From a checkpoint of a small image classifier.
Model: 11M parameters, 32-pixel images, arch swin, norm layernorm, activation quick_gelu, moe top_k, patch size [2, 2].
Training: soap at rate 0.0025, 8500 steps.
Data: trained on drawings of small networks of dots and links, 97500 training examples, 11.2 epochs.
Rows from block 6 of a small image classifier, named by matrix and row number. Rows with one number belong to one neuron. Each number is 50 + 12 x the weight over its row's rms, rounded and kept within 0 to 99. All counts start at 0. After the name is the row's rms in percent of the matrix's.
After each neuron's rows are labels from the 100 images, of 14976, where the neuron reaches its highest value: "top examples" is what is common among them. Only what is clearly more common there than usual is listed. The data: drawings of small networks of dots and links.
# fc1: MLP up (model.blocks.6.mlp.fc1.weight, 768x384), inputs 0-191
# fc2: MLP down (model.blocks.6.mlp.fc2.weight, 384x768, transposed), outputs 0-191

fc1.126 098:56 51 69 57 54 27 42 45 34 58 46 54 47 59 51 36 42 72 49 57 53 44 58 39 51 51 46 36 51 61 55 65 20 50 44 48 53 38 49 66 55 65 40 36 53 60 34 43 34 36 71 48 53 41 36 53 62 36 70 55 64 43 56 56 60 32 46 72 76 65 63 75 38 69 61 16 42 39 61 28 28 58 43 40 64 58 39 66 56 75 66 69 45 41 41 57 49 58 56 66 34 43 48 34 30 64 49 58 39 47 54 60 41 49 46 42 07 32 86 69 39 63 62 75 42 64 44 51 57 49 51 60 55 54 51 49 71 61 44 61 31 67 43 56 36 52 37 48 39 45 52 40 58 55 31 61 44 60 56 50 46 40 34 37 20 45 44 65 52 43 53 43 53 41 60 71 48 56 25 69 55 48 49 44 49 36 74 55 52 48 65 48
fc2.126 096:30 45 51 29 62 44 51 30 47 20 49 47 55 40 44 52 45 38 23 55 57 36 61 67 51 44 59 55 56 38 22 36 50 39 41 67 60 80 60 40 49 55 56 57 42 50 64 35 56 52 56 64 53 63 52 46 35 63 41 50 40 62 50 55 39 39 41 45 51 36 51 49 44 71 38 50 70 39 72 53 81 43 72 54 46 47 54 51 60 40 60 53 47 67 55 47 44 56 41 37 45 46 49 50 59 56 49 58 54 44 52 25 44 59 67 53 47 47 48 50 40 20 70 55 57 39 49 42 51 55 39 57 32 69 51 41 58 55 64 35 50 32 57 70 60 34 64 36 59 84 48 76 41 37 64 75 61 56 47 70 58 51 52 53 67 30 56 29 56 47 58 44 41 49 58 52 55 54 57 57 64 56 35 71 44 48 46 53 47 55 32 77
top examples: laid out on a circle; chain

fc1.150 117:61 71 51 35 43 36 77 32 34 39 60 60 46 74 42 56 55 58 50 40 64 71 32 70 64 42 55 48 44 53 44 48 45 61 45 71 47 62 68 66 38 19 56 56 53 53 52 53 43 41 52 61 58 43 44 50 72 43 39 50 58 44 42 40 52 40 47 54 56 59 44 28 43 59 53 62 59 44 63 54 45 33 44 48 49 32 73 22 32 40 51 57 48 69 39 46 50 50 47 37 64 46 43 34 43 73 74 67 36 66 45 48 67 48 53 47 35 52 52 58 48 27 24 56 68 51 39 44 60 52 43 61 49 48 65 47 37 51 64 74 36 35 27 41 63 49 51 59 50 53 54 44 70 54 64 52 57 55 68 34 39 68 39 50 57 55 57 45 58 51 71 47 52 66 46 67 28 50 65 44 42 53 61 62 52 41 53 70 47 47 62 54
fc2.150 103:34 44 50 51 40 47 41 57 31 63 39 50 53 61 37 51 49 62 49 57 42 35 66 39 54 62 48 42 65 50 18 53 54 33 58 43 56 57 53 50 61 51 59 36 49 65 35 70 48 52 74 74 67 39 57 50 37 41 55 38 44 45 63 66 45 53 34 33 62 41 45 73 63 48 44 42 52 45 27 37 66 56 56 71 53 46 69 81 49 52 58 41 62 43 60 47 47 41 44 62 56 35 65 44 59 52 62 58 49 48 49 52 50 66 66 60 31 47 46 58 41 60 50 30 50 60 36 77 33 36 50 20 61 42 45 45 47 37 31 17 50 60 57 53 51 80 64 48 45 40 23 42 33 25 41 42 46 63 50 49 47 52 50 46 63 58 67 44 49 39 45 54 48 46 53 45 56 50 40 41 50 74 26 60 57 52 57 50 66 50 50 69
top examples: green dots; nine dots; teal dots

fc1.729 108:43 37 49 56 43 45 30 50 43 54 46 57 59 50 76 60 58 45 33 49 67 40 55 34 43 45 55 27 38 70 73 52 47 34 53 52 46 56 40 25 58 33 35 20 58 42 47 53 59 69 61 49 45 44 29 50 74 38 49 59 45 70 53 71 44 40 59 53 35 56 64 60 48 58 43 51 60 55 40 45 60 61 51 52 33 56 45 63 59 43 50 40 49 60 43 61 65 45 76 53 47 61 53 48 58 71 22 61 39 39 41 50 52 59 43 57 51 58 57 51 51 41 53 39 51 62 52 56 37 50 65 11 46 55 41 17 57 34 50 45 53 70 67 39 42 70 49 52 27 43 47 42 58 41 44 56 48 63 54 59 24 52 53 50 51 58 46 43 62 47 63 64 33 36 51 37 56 44 51 48 52 56 55 23 62 49 35 63 52 48 62 67
fc2.729 100:50 65 61 59 35 36 60 33 56 70 68 44 55 58 50 37 56 59 57 70 70 66 35 59 76 70 48 23 52 48 56 33 36 67 60 56 66 56 49 62 59 42 61 45 61 40 39 60 53 53 40 61 64 64 55 37 36 56 63 51 51 33 47 27 31 58 42 52 38 59 49 60 64 54 51 69 66 53 57 43 39 66 63 59 41 63 31 64 51 36 52 49 60 49 47 49 20 56 39 49 57 33 44 46 31 56 48 50 48 56 61 54 50 56 41 39 66 59 39 31 41 58 39 40 44 33 54 41 36 50 43 43 70 69 23 53 45 66 65 48 64 44 59 78 49 42 60 29 64 42 36 29 56 42 60 43 47 53 56 59 59 52 50 55 61 55 61 47 51 46 44 50 54 45 50 56 41 69 35 29 37 47 38 69 60 53 25 52 23 68 25 21
top examples: green dots

fc1.78 098:21 47 39 62 52 63 47 47 39 61 52 41 48 82 29 53 54 69 43 35 50 48 53 64 54 50 56 45 76 66 50 40 53 41 74 52 61 38 40 55 53 56 60 51 45 42 47 34 42 31 61 46 46 56 53 62 52 47 60 61 51 36 40 52 51 54 25 53 39 31 28 57 46 67 54 51 31 43 54 38 34 48 66 49 58 59 42 54 55 32 42 36 59 67 28 53 38 40 54 45 72 73 55 77 48 68 60 60 34 56 40 25 53 46 47 54 55 52 55 61 49 55 42 33 70 78 42 70 42 58 80 62 49 50 46 59 41 72 47 39 33 63 59 32 63 37 49 41 43 44 44 40 47 58 50 53 61 45 44 49 52 40 80 79 34 35 56 68 33 40 62 46 39 60 31 25 56 36 60 39 53 56 48 53 57 67 42 59 46 57 50 39
fc2.78 103:64 50 52 48 65 27 58 39 66 39 38 69 30 39 47 57 61 41 57 55 50 65 54 45 47 55 50 49 53 65 69 63 50 41 45 54 40 35 71 34 60 27 64 45 51 29 32 69 59 59 36 58 46 44 53 38 49 66 66 44 58 50 51 68 65 60 41 59 82 47 48 53 45 60 57 57 64 35 47 51 41 47 50 38 16 37 43 28 49 38 43 35 39 50 47 68 83 40 64 64 58 27 44 48 68 57 63 45 73 47 42 57 58 47 50 57 55 28 55 61 45 48 49 37 61 43 34 36 60 34 31 40 43 52 46 49 44 48 49 42 59 52 27 64 31 68 63 52 47 32 58 45 31 49 43 47 29 48 51 60 36 62 62 55 48 56 60 44 63 46 44 37 40 46 56 41 67 38 55 66 55 44 49 48 57 61 41 48 48 50 53 65
top examples: five dots; two groups

fc1.413 091:39 42 45 64 32 48 54 48 77 50 59 60 58 67 48 51 41 42 46 58 60 52 47 52 56 51 56 51 44 52 58 36 52 52 68 61 57 54 57 44 49 43 44 54 51 69 53 42 52 52 55 50 78 57 46 43 37 47 49 42 48 44 32 72 50 61 63 43 69 38 54 57 42 40 45 65 37 50 56 23 45 19 58 55 55 29 50 50 47 60 66 31 64 39 60 37 52 50 57 46 61 37 61 60 38 59 34 54 47 45 57 53 44 35 49 39 38 46 52 49 23 32 67 37 41 41 39 70 52 88 60 40 43 44 53 52 64 32 45 42 32 49 61 43 57 48 40 32 50 53 39 45 59 25 63 55 49 54 15 45 33 53 56 53 58 67 43 69 48 51 32 48 79 21 51 58 39 63 41 76 56 32 65 52 42 55 92 50 63 66 47 46
fc2.413 103:35 69 64 53 59 63 53 47 41 48 55 46 34 53 62 40 44 49 44 43 61 80 59 28 48 46 36 51 65 55 59 43 44 65 47 56 41 53 52 60 57 60 41 43 60 61 63 40 43 64 40 49 31 44 52 65 65 65 42 75 46 71 45 61 39 55 43 41 35 43 63 54 55 65 75 54 50 48 50 52 59 29 45 52 47 30 31 69 53 50 48 63 46 48 44 36 57 69 29 53 32 83 29 64 73 40 58 48 19 77 62 44 66 31 36 71 49 51 53 50 62 33 42 64 38 56 50 67 62 47 51 55 42 64 36 45 55 36 38 40 38 65 35 50 52 41 47 68 30 67 24 43 57 38 66 60 45 38 75 38 31 47 57 62 54 49 58 46 44 43 44 44 40 56 63 60 53 37 51 52 51 70 14 42 49 33 43 53 38 51 57 38
top examples: five dots; orange dots

fc1.1 091:38 78 51 43 43 26 50 19 57 65 63 50 57 39 61 38 46 57 51 60 60 46 47 46 61 67 55 72 26 28 31 45 45 46 59 42 72 52 62 62 51 64 25 63 30 47 53 44 38 55 52 50 64 59 57 18 59 41 48 59 59 18 50 46 46 51 51 45 37 71 62 71 37 41 57 40 52 60 64 56 41 36 65 49 58 48 47 52 47 57 41 56 39 52 52 54 63 53 42 62 36 59 41 49 55 49 54 39 45 64 31 59 31 44 58 36 43 35 22 51 42 33 49 66 55 43 61 35 57 37 71 67 67 61 39 52 67 47 52 49 50 49 51 44 38 55 38 53 64 31 20 47 71 38 57 45 46 49 67 56 35 67 39 67 53 52 57 51 55 46 35 50 59 34 49 33 60 34 42 64 39 47 57 66 41 36 57 42 43 54 66 57
fc2.1 092:46 40 75 57 29 62 55 67 77 67 42 74 47 63 55 56 45 45 60 53 40 49 61 44 42 51 42 49 72 49 50 44 44 56 56 44 62 45 56 53 61 40 53 55 44 74 58 44 49 36 38 64 33 60 52 61 51 49 65 43 77 71 32 49 41 37 71 26 60 30 46 30 49 48 51 51 46 49 54 35 48 42 59 33 56 54 30 59 53 64 56 54 48 61 22 67 44 58 55 58 56 37 66 70 54 14 47 49 46 37 65 52 38 52 46 46 37 56 69 49 42 48 38 44 49 51 49 65 33 29 37 50 53 61 64 49 67 56 48 52 48 51 24 60 51 40 77 87 52 65 43 50 39 39 42 45 53 55 63 42 72 69 62 36 52 65 48 59 47 22 52 45 53 36 56 41 37 51 27 49 57 43 55 33 37 69 49 44 34 44 83 51
top examples: five dots; grey dots

fc1.329 107:24 25 49 70 64 47 53 42 26 30 48 56 34 71 67 48 37 32 51 50 64 61 61 54 52 51 60 41 61 60 32 48 37 58 26 43 56 38 44 48 40 35 55 71 65 61 44 51 53 41 66 54 52 62 37 72 39 64 48 52 46 72 53 28 55 57 50 49 40 53 42 57 58 53 59 44 46 68 29 54 21 40 53 53 58 48 49 36 50 70 34 63 50 44 65 43 45 67 57 51 48 40 50 47 28 73 41 47 37 62 69 44 58 57 74 70 55 46 61 44 63 70 66 52 49 52 85 37 35 28 41 29 46 49 77 57 46 40 66 73 68 38 49 62 56 55 49 35 42 51 49 46 58 38 31 40 62 48 57 58 47 36 39 60 55 35 51 50 47 59 29 48 41 76 70 52 66 49 39 41 06 47 71 46 39 43 34 31 50 43 60 67
fc2.329 114:37 51 44 58 59 59 41 57 41 48 49 49 54 48 58 54 47 45 49 51 48 37 51 62 54 47 48 48 41 32 50 57 52 41 56 61 38 47 47 54 53 52 49 51 36 47 47 49 60 47 42 27 50 57 59 43 62 71 79 57 57 44 31 39 62 30 69 44 65 63 45 60 61 27 50 50 28 72 39 56 68 39 49 49 42 73 56 69 43 49 54 68 39 40 39 46 69 64 52 44 49 55 60 62 53 36 55 54 76 47 56 64 69 52 23 55 64 36 75 42 59 36 75 73 43 33 60 56 56 40 57 35 35 86 49 57 32 46 50 51 23 49 70 53 42 68 36 55 46 34 60 66 67 59 42 43 45 52 61 05 48 42 44 39 35 48 42 49 47 49 43 72 64 46 52 45 20 39 62 38 48 36 42 18 16 49 23 63 34 67 44 35
top examples: five dots

fc1.712 092:46 59 46 54 57 48 68 34 45 49 33 53 67 42 65 53 50 19 47 50 41 49 71 55 46 50 69 42 44 27 43 67 65 35 55 49 49 55 54 54 84 54 49 45 54 53 59 51 20 36 38 57 31 43 34 25 67 67 51 43 28 40 44 69 28 34 66 54 33 43 43 59 68 60 55 39 47 43 42 53 52 45 38 48 48 41 45 36 68 72 52 44 24 70 44 38 41 53 56 66 37 44 45 65 76 68 48 54 54 54 61 45 46 64 52 49 51 25 26 45 51 50 38 38 43 69 40 66 64 57 51 44 48 51 36 30 79 44 57 45 58 55 48 59 61 47 54 42 50 49 27 33 56 37 46 43 56 61 55 44 41 53 49 43 75 54 54 50 59 46 54 46 56 19 56 55 58 38 38 35 43 57 46 52 50 64 51 39 35 41 49 48
fc2.712 093:56 53 39 39 49 48 61 50 47 50 46 50 48 46 35 55 52 50 42 48 56 64 61 62 62 34 53 34 58 47 52 26 39 42 38 57 58 47 60 34 19 57 54 64 62 57 67 51 41 48 45 62 55 52 47 46 36 46 43 66 55 58 36 48 25 38 43 22 61 67 47 63 54 52 46 56 66 43 45 45 55 48 55 52 43 51 80 58 35 53 63 31 65 64 32 34 42 37 66 36 48 69 62 54 65 42 46 62 52 52 50 34 65 32 30 36 38 67 63 57 48 35 33 66 62 48 33 45 47 79 57 52 80 60 56 51 46 44 37 65 34 47 42 45 48 59 46 56 45 41 49 28 22 53 42 41 30 57 47 65 63 44 51 70 61 42 50 47 51 55 46 43 63 48 55 19 55 56 47 59 57 55 39 35 56 44 63 66 45 45 36 61
top examples: green dots; laid out on a circle; complete

fc1.53 082:32 62 48 37 58 51 68 49 37 73 49 55 38 56 46 53 45 42 47 49 36 43 47 46 45 53 32 60 78 66 55 40 47 60 45 39 56 64 40 15 33 19 49 30 44 42 54 42 40 48 52 68 53 92 34 66 52 79 51 29 63 33 44 38 55 26 73 43 40 44 19 46 52 51 75 47 41 54 46 46 50 45 39 38 58 60 23 37 43 63 65 67 62 67 49 58 39 52 41 48 68 45 37 35 59 55 42 48 59 38 50 47 59 69 47 66 43 51 37 48 77 52 53 46 65 53 65 45 42 45 73 51 50 63 40 42 48 63 67 55 43 35 56 49 72 62 33 48 38 54 28 31 57 52 32 35 56 76 68 56 57 62 57 43 32 45 54 21 55 48 47 33 44 46 64 48 49 50 33 49 39 54 55 46 32 38 63 46 54 35 65 61
fc2.53 087:54 59 65 49 65 34 67 61 53 49 32 58 73 42 41 57 53 60 34 56 33 32 26 38 66 58 53 44 34 19 50 55 43 63 66 49 71 59 50 57 66 39 50 66 63 41 64 42 36 52 57 45 51 46 67 44 38 48 62 41 50 43 32 59 54 41 37 46 52 59 77 50 57 43 59 37 45 39 57 68 52 31 61 51 48 48 56 57 59 33 30 45 41 37 54 39 63 58 51 70 44 57 32 66 48 43 42 60 49 46 47 64 60 42 38 49 55 40 57 36 40 47 48 46 27 43 66 60 54 60 46 53 35 60 33 61 34 38 32 67 41 65 51 68 44 71 56 64 46 51 51 59 56 41 48 40 64 41 38 38 65 38 46 47 48 58 33 69 40 21 59 72 46 38 92 48 46 32 63 79 59 46 47 32 55 50 48 45 28 65 41 62
top examples: five dots; star

fc1.204 099:54 58 48 54 72 54 56 60 43 59 63 56 53 36 52 55 63 55 44 57 66 39 49 43 44 30 51 50 36 48 49 20 58 13 45 41 49 59 46 45 62 45 36 65 43 48 37 65 55 54 58 46 58 64 62 57 50 23 51 33 53 22 38 47 30 56 56 56 21 50 48 62 65 41 47 68 26 61 58 27 33 58 49 48 55 63 42 44 34 53 75 50 31 50 45 45 21 55 51 40 56 48 34 50 52 36 50 43 47 63 75 48 37 36 49 52 70 60 24 54 65 51 57 65 35 42 40 55 23 75 58 53 50 39 45 46 31 60 34 55 54 60 65 44 75 63 43 62 51 46 68 35 41 41 55 60 40 52 32 71 73 40 50 47 34 43 54 65 60 35 39 38 40 58 42 36 30 58 42 46 72 39 53 62 52 48 32 55 55 57 24 59
fc2.204 112:56 60 52 31 41 24 46 39 57 65 43 47 39 63 10 38 60 62 57 49 24 66 55 41 31 32 62 38 54 53 57 66 49 57 59 22 44 71 58 52 55 55 60 36 39 26 32 69 88 38 44 62 45 23 52 58 53 58 66 31 44 54 64 63 47 45 46 37 78 69 49 42 54 73 52 45 58 70 54 69 67 60 52 44 12 44 49 66 57 44 52 48 62 60 62 70 73 61 47 42 67 58 55 63 33 31 55 29 48 23 54 59 62 57 57 56 40 70 55 60 54 55 58 66 55 45 47 42 45 56 33 42 55 40 72 52 42 47 55 63 61 47 39 55 32 56 56 43 46 42 35 61 65 63 42 70 38 44 44 31 52 46 15 53 59 55 51 38 62 53 56 62 65 54 50 46 57 52 66 38 52 58 37 50 59 41 63 53 62 43 48 41
top examples: laid out on a circle; five dots; loop

fc1.623 103:58 76 31 36 21 29 64 52 25 37 52 46 65 72 46 72 70 42 19 40 52 58 51 57 39 63 54 57 51 32 54 48 50 42 57 64 43 59 71 41 59 64 45 49 57 42 63 59 30 64 45 42 51 43 54 50 73 42 31 47 50 61 56 62 44 44 57 56 51 62 43 38 49 51 61 56 32 25 65 29 52 60 45 66 59 64 58 50 55 64 51 55 34 21 60 49 49 74 65 56 45 39 65 53 60 36 46 47 58 43 39 51 29 55 40 67 47 45 47 32 57 51 44 51 56 45 51 28 50 59 47 33 39 51 40 59 43 22 49 37 45 52 53 47 44 57 47 42 48 62 31 33 50 34 47 28 47 53 46 42 45 47 55 48 50 45 23 56 70 49 41 66 47 52 58 59 49 41 58 58 41 57 41 61 52 48 52 25 47 63 34 45
fc2.623 102:62 35 56 57 48 51 45 51 49 57 73 79 53 32 52 62 35 37 51 51 49 41 65 36 61 34 67 53 46 46 68 38 49 52 46 35 35 35 44 60 52 30 62 25 51 35 43 40 77 44 39 50 58 61 52 47 54 35 58 37 60 57 46 53 99 68 50 61 28 53 35 73 50 65 47 50 52 36 73 54 51 53 54 53 43 45 65 56 66 27 53 75 58 60 34 53 53 65 38 56 60 54 51 37 38 49 41 43 43 47 42 54 58 55 53 64 40 43 58 59 64 39 39 47 40 58 38 55 54 43 69 66 26 37 63 25 54 34 32 61 42 58 69 39 67 58 63 51 57 46 37 62 55 41 69 52 70 58 40 49 37 61 44 26 59 69 54 14 50 46 40 58 71 48 39 53 50 60 58 49 60 72 31 49 55 39 45 56 24 30 59 68
top examples: five dots

fc1.667 094:49 46 41 46 60 55 58 37 45 37 74 53 37 49 57 38 46 50 47 73 57 44 74 36 26 65 59 46 41 27 36 56 55 54 34 22 57 48 59 62 62 42 89 57 55 48 59 43 43 42 49 57 60 61 38 30 52 70 60 66 49 28 37 25 58 65 40 69 63 84 27 44 39 56 49 55 60 72 36 54 53 41 57 46 58 36 54 45 49 74 52 41 36 16 35 61 50 39 70 58 51 33 49 63 41 44 41 57 33 56 65 59 43 48 39 56 41 68 44 51 42 49 43 35 49 35 34 36 56 58 53 53 39 57 64 86 30 63 50 52 52 40 44 69 44 38 48 49 37 58 43 48 55 50 47 65 58 47 41 39 76 67 42 59 29 50 39 47 66 46 48 54 42 55 81 35 64 36 51 62 59 68 55 43 35 77 44 27 44 39 26 64
fc2.667 093:65 59 67 53 42 59 56 64 47 47 45 59 48 33 45 67 42 48 75 59 63 42 47 56 47 41 48 55 58 27 65 44 23 48 56 49 59 55 28 68 65 47 45 53 68 33 58 66 58 49 75 54 43 47 45 55 38 42 39 38 45 52 58 64 63 64 73 31 45 40 45 72 42 56 32 73 67 53 57 53 55 36 50 30 64 54 56 25 56 41 26 71 66 40 66 41 59 55 62 39 47 72 51 43 46 25 39 54 59 48 63 41 42 49 50 34 39 40 42 54 67 49 56 50 79 39 55 50 54 65 34 63 60 45 41 64 54 46 51 68 45 47 43 37 58 45 52 71 56 59 62 65 34 68 58 46 54 41 41 55 27 75 35 41 58 53 32 41 37 66 58 53 54 49 64 62 61 61 69 49 42 34 51 43 57 60 52 54 62 57 43 56
top examples: laid out on a circle; chain

fc1.142 106:61 46 53 60 36 67 51 23 42 50 43 58 47 83 44 56 72 51 33 47 61 57 44 53 42 54 41 32 50 45 37 37 54 70 59 18 68 67 48 64 24 42 47 71 36 46 54 32 56 36 51 78 50 36 41 63 57 63 51 57 64 37 37 55 56 64 26 20 56 49 55 40 56 61 50 52 36 46 63 62 54 34 35 33 62 34 71 46 39 35 37 50 67 49 53 46 47 55 35 54 64 62 52 43 50 63 78 44 59 64 61 43 63 51 50 53 54 48 45 44 49 50 48 50 37 27 57 32 56 55 46 46 60 55 41 53 56 40 53 65 46 31 55 48 55 58 39 56 56 31 57 35 36 52 70 46 61 51 48 47 58 69 38 61 49 43 37 67 47 48 56 36 68 66 50 62 59 44 47 45 35 41 60 57 52 51 62 82 46 42 51 66
fc2.142 099:30 77 41 49 31 61 75 59 46 70 60 74 47 57 57 38 55 50 40 55 42 55 30 51 43 57 57 48 49 43 51 47 42 74 57 50 56 58 55 45 56 37 45 05 72 46 36 74 36 57 47 38 70 76 44 38 72 58 39 51 42 39 49 51 31 52 80 60 46 38 48 54 64 43 44 41 59 53 40 63 67 61 38 48 52 65 41 47 43 45 65 42 45 59 53 44 52 38 52 56 37 66 53 32 56 47 35 39 66 41 50 30 55 38 54 55 31 53 44 35 54 47 54 41 57 57 67 63 62 20 59 63 41 67 44 51 42 52 50 50 42 48 50 49 60 55 62 48 40 58 59 42 57 37 29 42 65 58 56 63 38 44 44 57 78 59 66 31 49 37 47 68 55 60 59 48 42 56 50 60 66 62 61 49 54 62 37 23 56 38 21 30
top examples: green dots

fc1.347 094:51 33 61 45 50 37 47 43 45 40 49 57 35 43 50 38 53 36 50 56 42 29 45 37 47 48 32 47 45 56 24 39 44 62 37 47 60 57 42 51 55 52 61 43 42 51 61 53 66 40 68 53 43 75 62 45 54 23 49 63 40 72 47 65 42 72 44 28 39 47 76 51 51 44 37 28 52 38 55 50 40 44 47 73 52 49 57 46 28 28 76 66 49 28 48 64 62 60 50 74 41 73 58 45 61 61 40 35 64 40 61 49 57 66 47 20 71 32 31 61 49 46 57 44 35 48 53 42 52 55 51 51 47 56 43 32 52 26 62 50 74 44 76 39 57 29 56 62 53 64 54 72 64 39 41 41 71 45 40 55 47 47 57 59 76 48 51 44 38 46 55 19 53 33 34 40 64 47 27 44 39 40 50 53 63 61 60 34 44 53 61 66
fc2.347 093:35 46 46 47 37 39 23 65 36 53 77 43 69 51 53 36 50 61 25 42 56 55 45 56 52 65 34 50 53 59 47 42 50 33 48 44 62 73 57 52 21 51 58 54 36 32 53 19 43 50 57 50 44 51 47 48 73 58 49 51 65 57 49 71 44 37 40 48 49 58 42 52 44 49 57 60 56 45 27 41 59 48 36 40 62 69 77 75 49 37 73 41 49 55 58 23 39 48 39 71 37 68 29 42 25 58 34 58 67 63 58 55 52 42 35 72 40 52 59 41 35 54 51 49 50 34 47 55 58 47 48 40 56 29 45 69 63 74 36 74 46 40 44 72 54 41 46 46 31 42 40 37 42 53 35 54 37 58 52 40 70 77 57 33 47 55 50 33 70 54 61 67 59 54 52 56 35 39 51 50 70 61 27 36 42 56 50 67 61 45 50 44
top examples: green dots; nine dots; chain

fc1.723 112:49 50 53 54 59 56 37 49 44 68 65 42 42 58 43 55 66 45 51 33 38 42 75 72 31 20 46 57 51 59 33 72 40 49 69 38 57 40 36 56 61 52 57 36 36 52 27 59 64 32 34 45 80 37 45 18 23 30 40 59 48 36 38 55 51 43 43 30 60 60 45 75 37 59 63 58 49 58 58 49 49 54 51 43 77 36 66 63 48 79 54 70 47 63 53 57 36 36 53 51 59 65 39 42 53 62 60 69 51 53 38 47 55 51 43 62 69 46 59 56 71 65 40 36 39 61 70 36 57 67 68 65 39 53 65 34 57 58 54 54 61 43 56 57 60 54 56 78 32 57 45 38 29 36 52 43 54 40 38 62 41 50 78 61 82 63 59 46 54 51 46 53 48 49 40 42 55 55 51 51 29 48 61 68 45 27 29 22 54 55 69 56
fc2.723 113:47 54 53 57 50 47 51 50 37 67 47 57 53 46 51 35 69 45 38 64 54 56 48 44 85 56 49 64 43 48 24 72 55 85 49 44 42 50 57 46 33 51 50 61 58 27 44 55 44 50 50 49 27 51 46 59 49 47 45 54 56 49 42 73 71 52 51 66 54 39 57 31 48 41 38 48 61 62 38 53 49 44 56 78 55 61 55 20 46 29 41 59 47 26 49 41 51 71 59 54 34 40 43 54 56 34 56 52 68 61 58 66 56 59 55 40 30 64 52 35 47 42 46 44 60 55 60 51 33 27 47 33 48 40 46 55 42 31 54 66 62 59 57 49 56 44 34 14 71 44 67 56 64 59 30 44 33 36 52 52 59 55 45 50 44 70 61 63 64 60 46 47 34 62 44 74 51 50 54 63 81 49 52 36 50 72 72 63 28 56 33 50
top examples: five dots

fc1.169 091:53 57 47 39 76 50 45 78 31 61 72 57 46 66 50 36 57 58 64 74 46 52 50 25 49 54 56 53 53 37 57 53 35 55 46 82 44 49 51 51 54 47 54 32 39 52 42 39 52 46 52 61 53 51 41 44 57 45 85 53 44 44 47 59 71 68 31 61 37 61 46 25 47 53 40 68 49 55 54 50 40 39 54 47 48 55 38 72 52 45 58 59 51 31 65 43 51 38 38 56 42 76 44 39 51 36 27 58 57 48 58 38 47 41 21 39 59 80 49 45 41 46 68 56 59 46 56 68 51 60 78 51 58 43 46 64 72 47 70 52 51 61 43 63 56 57 65 44 68 56 42 36 58 63 66 61 33 27 55 35 55 36 50 60 55 41 43 61 32 71 64 52 42 57 62 44 59 31 32 57 64 58 34 47 28 56 53 45 54 64 62 40
fc2.169 099:62 66 46 42 53 41 67 47 55 52 37 35 71 56 60 47 27 53 60 67 42 59 29 57 49 54 39 44 60 59 45 39 65 29 45 45 56 59 37 62 42 68 39 80 48 49 42 45 59 48 51 43 40 47 43 56 45 45 69 38 64 45 49 55 57 29 61 55 42 25 67 47 62 48 54 52 57 40 56 59 56 44 37 42 57 49 76 39 62 49 28 26 39 69 48 47 54 49 53 41 62 48 56 33 68 59 51 60 21 56 38 80 48 67 55 44 59 54 55 68 46 45 41 60 49 45 51 46 54 51 28 56 51 55 70 50 40 72 33 46 31 58 49 51 39 49 31 44 44 52 52 59 49 50 33 60 29 67 40 46 36 57 34 65 42 52 47 50 66 39 37 52 57 52 32 60 51 74 45 55 50 48 47 53 77 32 38 45 36 34 43 39
top examples: laid out on a circle; ladder

fc1.640 105:44 33 45 47 58 32 54 57 54 43 66 68 48 53 41 56 47 49 25 64 52 22 52 63 47 38 36 46 48 28 28 51 62 57 74 64 42 56 64 42 62 22 51 39 54 60 58 37 48 53 43 63 64 45 44 56 56 58 62 69 62 59 40 49 46 57 27 38 45 51 72 69 31 52 37 55 40 33 57 44 55 40 58 64 60 63 53 46 24 51 67 40 32 40 61 41 57 63 49 59 40 55 44 34 57 61 63 53 38 61 60 83 50 57 43 44 29 56 65 50 24 49 43 50 63 61 35 49 48 51 53 33 62 56 29 42 36 66 55 54 22 53 43 54 30 59 41 53 57 41 43 44 54 35 47 60 64 60 64 48 33 47 52 45 46 45 39 53 47 36 70 47 35 47 39 41 41 43 54 39 37 57 62 55 34 55 46 50 52 50 50 77
fc2.640 096:37 55 40 73 59 53 32 49 39 29 49 45 51 53 28 45 68 62 45 34 53 56 47 46 39 29 56 39 51 59 49 56 74 39 33 60 60 44 59 40 47 75 58 45 39 60 61 62 38 58 69 47 48 56 39 51 55 61 45 48 62 60 55 56 59 50 85 42 38 55 54 69 59 55 81 27 60 58 42 40 54 46 45 54 56 62 57 30 66 50 46 35 29 64 37 54 65 60 55 55 56 51 54 50 48 58 57 51 72 49 77 41 66 52 49 53 40 57 50 43 53 57 56 43 62 38 52 72 45 57 62 53 71 53 76 59 57 25 39 58 50 46 40 67 49 41 59 61 69 56 59 44 49 47 64 60 50 79 44 68 33 35 31 51 75 73 54 40 58 48 28 63 49 46 48 50 60 70 41 40 43 64 53 72 68 34 50 49 67 33 32 52
top examples: green dots